A small image captioner, trained from scratch: 3600 steps, 4.8 epochs.
Rows from block 10 of the image encoder, named by matrix and row number. Rows with one number belong to one channel. Each number is 128 + 24 x the weight over its row's rms, rounded and kept within 0 to 255. All counts start at 0. Numbers have three digits each. After the name is the row's rms in percent of the matrix's.
# convs1: first pointwise conv (encoder.blocks.10.convs.1.weight, 224x224x1x1), inputs 0-111
# convs3: second pointwise conv (encoder.blocks.10.convs.3.weight, 224x224x1x1, transposed), outputs 0-111
convs1.101 100:165125120123170097125155135130147125154134168126125141102122146151094129109152147150116106100147175155158142148114135110142162157136089159088137153164099091138112143166113111175110157131138122141143090159123111155090120145131137135109143094095126096097114115082148127142126152113120100092112144137139113069123106086167135136138143106106
convs1.102 099:126105103129153125165158143148158128141146163118114125111126139164140153142141148100093114158149104124146115120129142153151113154099128094102093150147107107127078083109116160143122120101113141149122120089123153113110150148108142135106124161122159144175169109117091129127179136125084143106136119140131132104102137103171112151148092111103
convs1.103 099:173116152109147122109156113146121151100150130134109134120121098150105146102163144084074080150127152170125165128144128178107143090116155110144091095095119091138099117152100097112158169153150146088112134144124109086174154125147126098144134115141156145126147126090126111122126112117130152148121102110141119147156130125172135125117161116186
convs1.104 103:177126129152165105155151117095154130116141121136156136126092119104134112073162126144166132092158107112120129102144103141084158102138105117107137102141124085106101147174102142104098119165087088133156143088121168153163100095136164145134148125102152137143093128124130115151092152129133118109105137131136106127134105130114121152166148141121
convs1.105 102:157110134114114121152137154103097148178113173127157127154144119140075171123097102148113125132105085099107137120135106098088147167126158093136111117164134147129155134124136160096147133117138114105159142177132103082149157136099153119141129105115108155100148116112158135104157148104143123118119121182107159059115105111140092138167099147141
convs1.106 099:149114126085143138145132088115116152120095140102126129149151117153118113136140152101104133107167127159094142143109112095116127140127158138107138110103156099104147131142123101147149134156115184097158110106104137087079148152120134094135149112133115158175106167125097092093163099148121116165094102168124100095105115145115109157172155132104
convs1.107 103:127098172177106158121115118117148117158108113165123156097112100152085122132102164117075112128118091150153099129115154154157099108106138104117140145138118129142159156152132149144116109151126140111135123189159160157150164177121125128102099145144104110162106117145099166149138124128109065077164119104132130112139151122114143118145164118145
convs1.108 103:124117127107117136159116125151097152129126177101120177119139149120164163099130090132103137097152168124162166181106094171080159106109145100164108101087139093102134146156196127111127154148107090081123103074103098149106095169132129152153125151086136184119130139111140101146138123132164110172129111147158157146129107105119167123158148117133
convs1.109 101:098166126129176130138106127120148124136137112130142102111163098112089137097144104122107165152164104126133163141139123159157147110142115159139129136128137082173126146119163115173131180171114086135132129109145134143127123116162152149101111089157173109100149146162156155142133129131143126135104153102138160149137110141118092126121117094118
convs1.110 096:170157094120112137183093133123132138158131148091110129154126109114149135125129086145132139109142129133084115112162130129132124139164150159161140103130152126151142115121127099081109134132154108109082167110124150095126119166126103164163121094132136117120134145167157117131128175124095122146159103118151118123101161163162131130113150095115
convs1.111 097:164132105105122153168100160092149149106135095156161135136132163118124134110126147159127145097134169146105131149088169118112100129134113155111122147153147132142097114112147150120128136165086142102151100145137162137113143129127097106180139137135096139072185093125093154083106132100144133097113136182145145123097158078080095078127119130175
convs1.112 097:144151149130091155158141131114130123114118104081164105098107150137173114134158131160131110099082144092160098153116125114106145134145132143136085153118125155156132137151135170101153152162146136104164079142150095097110146162128133107120107092104137086073104120163141116081106146149082123101136174133116115097112122095149154170093121156092
convs1.113 101:156115134126148133112146118107165086152124121124157121159095146140165096092106118086136110147152085083070113123152116125146113129107126152128149104086142094126144103120123115086131092129096114151088150118150131137099110147113099136108154149144120156135149103152160141149115118132172140134132086123132161124116110135097132168119159126157
convs1.114 100:165083125147166113156165115098071119126127135093142104126117145107142136146158087153134181139120162133144164125132126142147134104124138150154124117158111106116161140124173154148135125101146132145134069140093139109090092122112106136163093165146097114143101097166134083100144114160129114127101133162151119164111128114093107148144149132144
convs1.115 101:097137146106129127147140097144112113159100106137149161128106162135155146093089093183099096084130140113122113092089143104102109109155117152150139096099099150105131135096124148143121121115109145116135087139130141132124137107141169131083161136094158145163138097159128128118118160154138124101155126114101128130151109170111161140123103123142
convs1.116 105:143142146123161102088153132172137154167143107144144139148112128106129114104105131123171169177142127156122110095132133114103113138105132125132135131125171166160091126106097118120126078134082145140139105138144108122090131117134126106119175142135106129124150158096085167139137084142141121157115111127128091101120106130114132124173145102155
convs1.117 098:127088120108154121127144104144139103108119113129135141098111111121091174134158157111183133151153140077112134151113123139143088147156116105141157156082153129143139135107108106134080097105109148112139125125142147082095126136174119142142136147153119140134098132115139120088118160109153136133140126165125083135153147127103149146184148134121
convs1.118 100:162169152137143130145085174112117141128145084148107165139156098138099141106116156158136143124111140133157148164104096124156157135112178124157113152126149161096108164093130101129141114133093133125091124147103116121103128126159109142143134135148071164090137133121115120164167146118124141155146101142132093148125149102148101120142126147113
convs1.119 098:122107093109123128118141135106144114132164099122127144094172113131156172107118088092160169090120156150144134109110151148113111103115168142106177161176184142155143123096152140137096103118152144136130132090138125143114133088127144128131118084176176183116158151112161151119121141142147135113080103174127143151124108152130145110123103129095
convs1.120 101:119151119139137131138080115124111129105098174127125122123078146146116127092118151091116159145099087184167155100109113112158172127112104186102152103140122136123149094109142097108111111134124124144098167141152118139159111113177125136091097112111161087095144132080150115092140129155133116146141160131150146155099119098074148097117127098111
convs1.121 099:116132086079136118093162097109164128121087156132140140097112102126109095130131132150144110135146130086132138115097132159145160148104129124178157148120106134102085132119119169137143115154151103157127121118118144123127140169098092098136145085167151163124110150163173097120156154108143143140096119095155149154135106138147115093153123152140
convs1.122 101:113163129091169142082156148111079129135126111100162134122142129098132126158151098117140111128125105122142146120082104165151101085106136130093105146131131120145140109100108146157163135148137125083148144108143163130133148111168088120141168156163087092075109100100129109129125119147097113125154112087134103151167101104109135144124138118121
convs1.123 096:150110158140135119112119127145091131157127143130111147126180104104136174111111148097151106146173099099126140086125116116145133138140157093121163145129097182158120147171119133168123126119124082099127083099132157113150131090132160144125128118115132112150119143169138128161134117150143110081146114133069169122111166097147129102171096137163
convs1.124 096:146081165136147156164134099114118144150149143087112138149109111080131130130119149152099134144130152105102130127151113140134162150145098188143092145126108165118106149150155170145139138096150130131120146154095151135142126121165109087101153129164097169150113125124147086099146156165140156141127094148111148140119083100151119165095105109134
convs1.125 100:138131140131117101142112103148122141126107135135126151125150107164121162101158149102142115127123157126124128162136097163131142128164126149132129112112131138156119175085142155109183117147162164123096141152112149174094129125155154111152154112143154121134084130159183149101142137128144140097170093121099145160134121115083135097095114125121
convs1.126 093:174151127138111117140163132139128137165141107128094134163148137100129133101110106103141128108171098093133171163101112178165132122142153106119115145150115123168087124159125147144159133154176149166127140101141151135175106129166123107121168121118093132098084131170150136157159122123152145170158141146136177126151162090136098150110097124113
convs1.127 100:144138098143076146113080091157096118123131131143110088142154130130127163161097154112146145099163080157130133158104156118103119096100119177093112146113117151126087118101126157147127171127159105181142156102131100156098137164153133125106112118141147095163127157151109130153136111123104174122159132140156129107174127111142137144097109106129
convs1.128 104:139146132125125137144097114102111156102147116148159147154149087165120170096116078128110157183150163106093108098130132119096129135152070123132110156108132127130148136115145074137152106156132096108103130108133163112114139131139109153167117144109105142102132119143141174107143111173135137159109160096164124091113150098131116127103160100148
convs3.101 098:141128081104148132088142160102156137152104110123177122130087107108107104113147140152087101159168099103132132184103154143116154137136110144100146129135177117118126132138160159143141161149143149108104109118117141089116096139136189120155167171144132121139171174128120133169135137133144094125113150095149077128095132105147118134108112132140
convs3.102 106:151110129123169108150098112134152113141125098135079134096158119104098082105118173163094139104112090124146175154080124117141083132086172132127144177118131116127112088111141144154129102126162113100125156134103103136119146149106085162185132154148103105111093082098136150108102125154109111108126161154108116184113129138130161118144134120111
convs3.103 095:158112106144138132182157098158138130140108144146134147125134108132170124102107113117142145143145113135149121159160090102145157102098138172132122080145157119083154148085124098113113149105092148164123121104141137130148115082151090142125137096169162108152135122105085081121113108106116118148121099115144150084109134136128164144134128090121
convs3.104 101:168116111150146132156104169162134123132127118171114154123104163107133139165097146081165097072151140102147157114142086115142161129116122126105111126131131122094123117117159114102107140169096123142126112146131153075101138109162145130129106141108136114148126122095075138098153135171156129114112121151109114172101163096140163163089084113137
convs3.105 102:100135152145163130124112113166113094131147108124152094152109131099118139111131136124130144120145141127124125094102083121138113096118108140124137166163085123132109133161073132106158108109140145170163151120109119156145126143137118135185159123143129118103109152100131151140114115177157178100112104120102099125127106136132143120129122128148
convs3.106 090:088114171129131124165107140150129147143098106113100131122116091095154105119105107083109150107140130108105126124139137131086157145122139099127111148139134092141127107074092128158109159079114147144160106132094106155125112091132138169103122100150092169128110138169090115093116144120133111095141162140137104158094105152132156107169119160103
convs3.107 101:112160133120142108161107100093167112113104129150110108142132120129141145139099161097158136148123147147103130150125074153178114146127135125099127149139136146091119121156136095106114115178105140134109158141092161130068148109181123109091142142109140099135094101151134115120100125119142124128111148130138161120071117165158128153121140159089
convs3.108 100:181177109131156144156135129074169105126143151147156149065103117143125136146154155144122139099139131108153173145164155133147125152151122117178143139110146122140135103091125096155104132125114143113131147169142136119164167165081161143153182137166161150124157132135153133114172114096097139138146159149120135155106143164116092133121131126126
convs3.109 094:148165142096161158134113139139145161144148125151142105112168143137125099109124160130161095095129136089171169131122108132125100099133149143125117104155144138109145142129155083120148127168105134142102108162150111134133097088126075137136122173148148130125138125084143099110148111120084135108159130159128129150081150139124176088118115107105
convs3.110 102:134148159146131106121099131131138140084178093137175117131141155165122128126086164135151127119105157105169105150081102114182106151100128126128129127090141175068165116139148116165104159142140157139133102110105165116115119134161116146153163156154141122126101176125141095130153149158142088159096101168107121098097136092119120103164145150169
convs3.111 095:107149148139157145130114143112126132082138167099104113105119130133115156131144112145127104105126174116109141091115099129126145104061081145100121141163168163111123103125108135103143088149109092139118079128120111112112118121125091112149133111149092160170094166131103112148146141117164142131171138154135140162158094180107103127167175116115
convs3.112 098:168148173124117131146127131136126153167140135123084133140099108120176125147143114118098102135174135124121142124131151100135078129139144143151138132138101119155131105106136142126112107154141132177184136127157130164131161129091120146119135152140124154137169150086153109115129136127138123177130093094084130106120147109116106117123178141101
convs3.113 099:142105127136147100126143133119145110140140162157119116168130115100137141178154183140157181103159091101129144102134120125129110112119112104150156164127136112082164119158132115094104116116103143160126132140141104109176112094154148128147106115130170078148141119144057120160179157084101109131152144140127172088109181070096139154126114103165
convs3.114 100:103151147152151100143094118141149156144115125140149168125148138133092144092093117136143119173086164127087101158162115149113145145098125113177132142111132157145143126138132137106161091171129103081139091136119090111100123133089148160133173111110143122148112131133118132076126133145102141152095119119146140182133122137118162128148136179117
convs3.115 099:119120119143097131129143103141105119100124091104106143116138136093084181134144111154112114170109146095153101176094090107102195140107104138136102132128106152147102121113115133106108145161164088124176170105089121092125136168164109115142109124130099085148133155148131148105136119116147144172109156144143107180121108086131130139089091149138
convs3.116 104:091144117074107105162094137123099124105146154112104116118128134123122099153155200103129097103137063140137088171131083122141111131108108146093145113121146097086095118144128107138125089099120151109110113176116162098158120101104146151169169129154137129083171111145075116083132134144135123111149127110125158104155092145149105169143147113116
convs3.117 099:134173145148151148089088134117124153126112113152137098130187132124156092094165116095126138109149128094165138132138145104127172131126136139138147122180137153127128155130139128113108126131128147097123105157152108114089160139167142150109126084173128110154096121127139150140123176136101137130095088147116107115178110121167131136142146093112
convs3.118 099:152107109133116113135094116108120114111143120135094079104106148148146118129147119125129097080107101105155092143101168100138136098090109107090142088150153124104097120133143114119158105148138117116107133092094119172124102099135089120122167107155106143138159112121163110097075129109119085081164139116126150135106121110106116126122096172167
convs3.119 099:096088092129099100149111141073120098148143112165087153127124165161115117139171141127165148146137107103112147168138111128086110118115104102148133157144152115168148120145127141162158152104119118134148131157166178140128120162107110101102100104099113072152144161144151132103102153105157127135125136110133106167104120129150149142172162172112
convs3.120 106:136119106111114136147138142136085097132152168158129164088095164116153096147105120148151113122148135152126159120150133121141154122164157143113103092091115111175118104155100109102088139099109119131087095120136163106104138130133136142115102142150100135134155132140119176131101100140153146170142111200169072160095153140161122076146109120137
convs3.121 098:153110120126152132147101161113139112095153097151106152116096099105103145105128171140139149163116174132116150132125126122153100155154121113140147149113139149126133141116167078136134108145136152121127125115097102149128129109135137143087125130111151152128114158119169095134131143142129142143171101131106125158125090120135153132108094096106
convs3.122 100:145153151131153094078118163167097109106115140120130123147150128102136101114114153123103141096075090096142118168100093136112161105146133131160108145133122167116131094145132130146092149098099138091159075141157121149122153149120153185124132127121153155102151144149092133141097179100151098118128131097137142156149131151136108156135123129110
convs3.123 096:162093070132099098114152122099150154144152147145106108098142145153109109080116110107193135109103132151090117108093123098120092134084080082122109126097092158124107178125109084155099118145149102111104147151113139112095138149131185161122176137151153147128103109128116144087164103127123099086144116111122157160143119139161093177132126125136
convs3.124 103:126133158129110132151129151119129119149118118159141074128085163104090098119139161132113150142133114110154152132113165099111099156142119138144085127147156138107116107151096074135096112133095115165117096137085108113134097130157169095120142106137104121115081162161106121155116105178135110171147147143156092122155133140118167126099145093150
convs3.125 096:131144095144086109064111110114148130141092126076085131090161128103108075126107112119130129135083092141122144135109126151145181132094085132144096118104140132145140137161116072136108113112118166149136143113157130103143151133122083131165151148148122122162137150175086116133102100140095154103154137127168133098110157145115175103134111129091
convs3.126 094:086077132131148182148108140138104125093113152111140093173089171135131175084114125131117122116146135125152172146124106139104115150142177097110132122153135108169133153154071126164131101139096129166135138123117127099111149107156147143091108110129132124136104169119144126113128122131132149113136119106135125116135112123127115139148144132119
convs3.127 103:118136126166140091118129136112112133127158160101129118102126103149101163167170151102152118103109139164099126107113148109138106130098128145093143147126126138142125118088155152104087160106117109172141122144095127125160127148153129120109148118130103149139157108147088117161171097145095135148113103107114124081167120115130116148159112084128
convs3.128 101:091108095101152177151133164119124110113113079109153147156121104089127093147100181110155131133103120149165143129112148131136135156140132081127090123128170083131122166196111142084105120154123112155105128148152099091133111129128105157138124159148084158153121138134104099146094139126168122139167138096110149160141147136119103110148148109177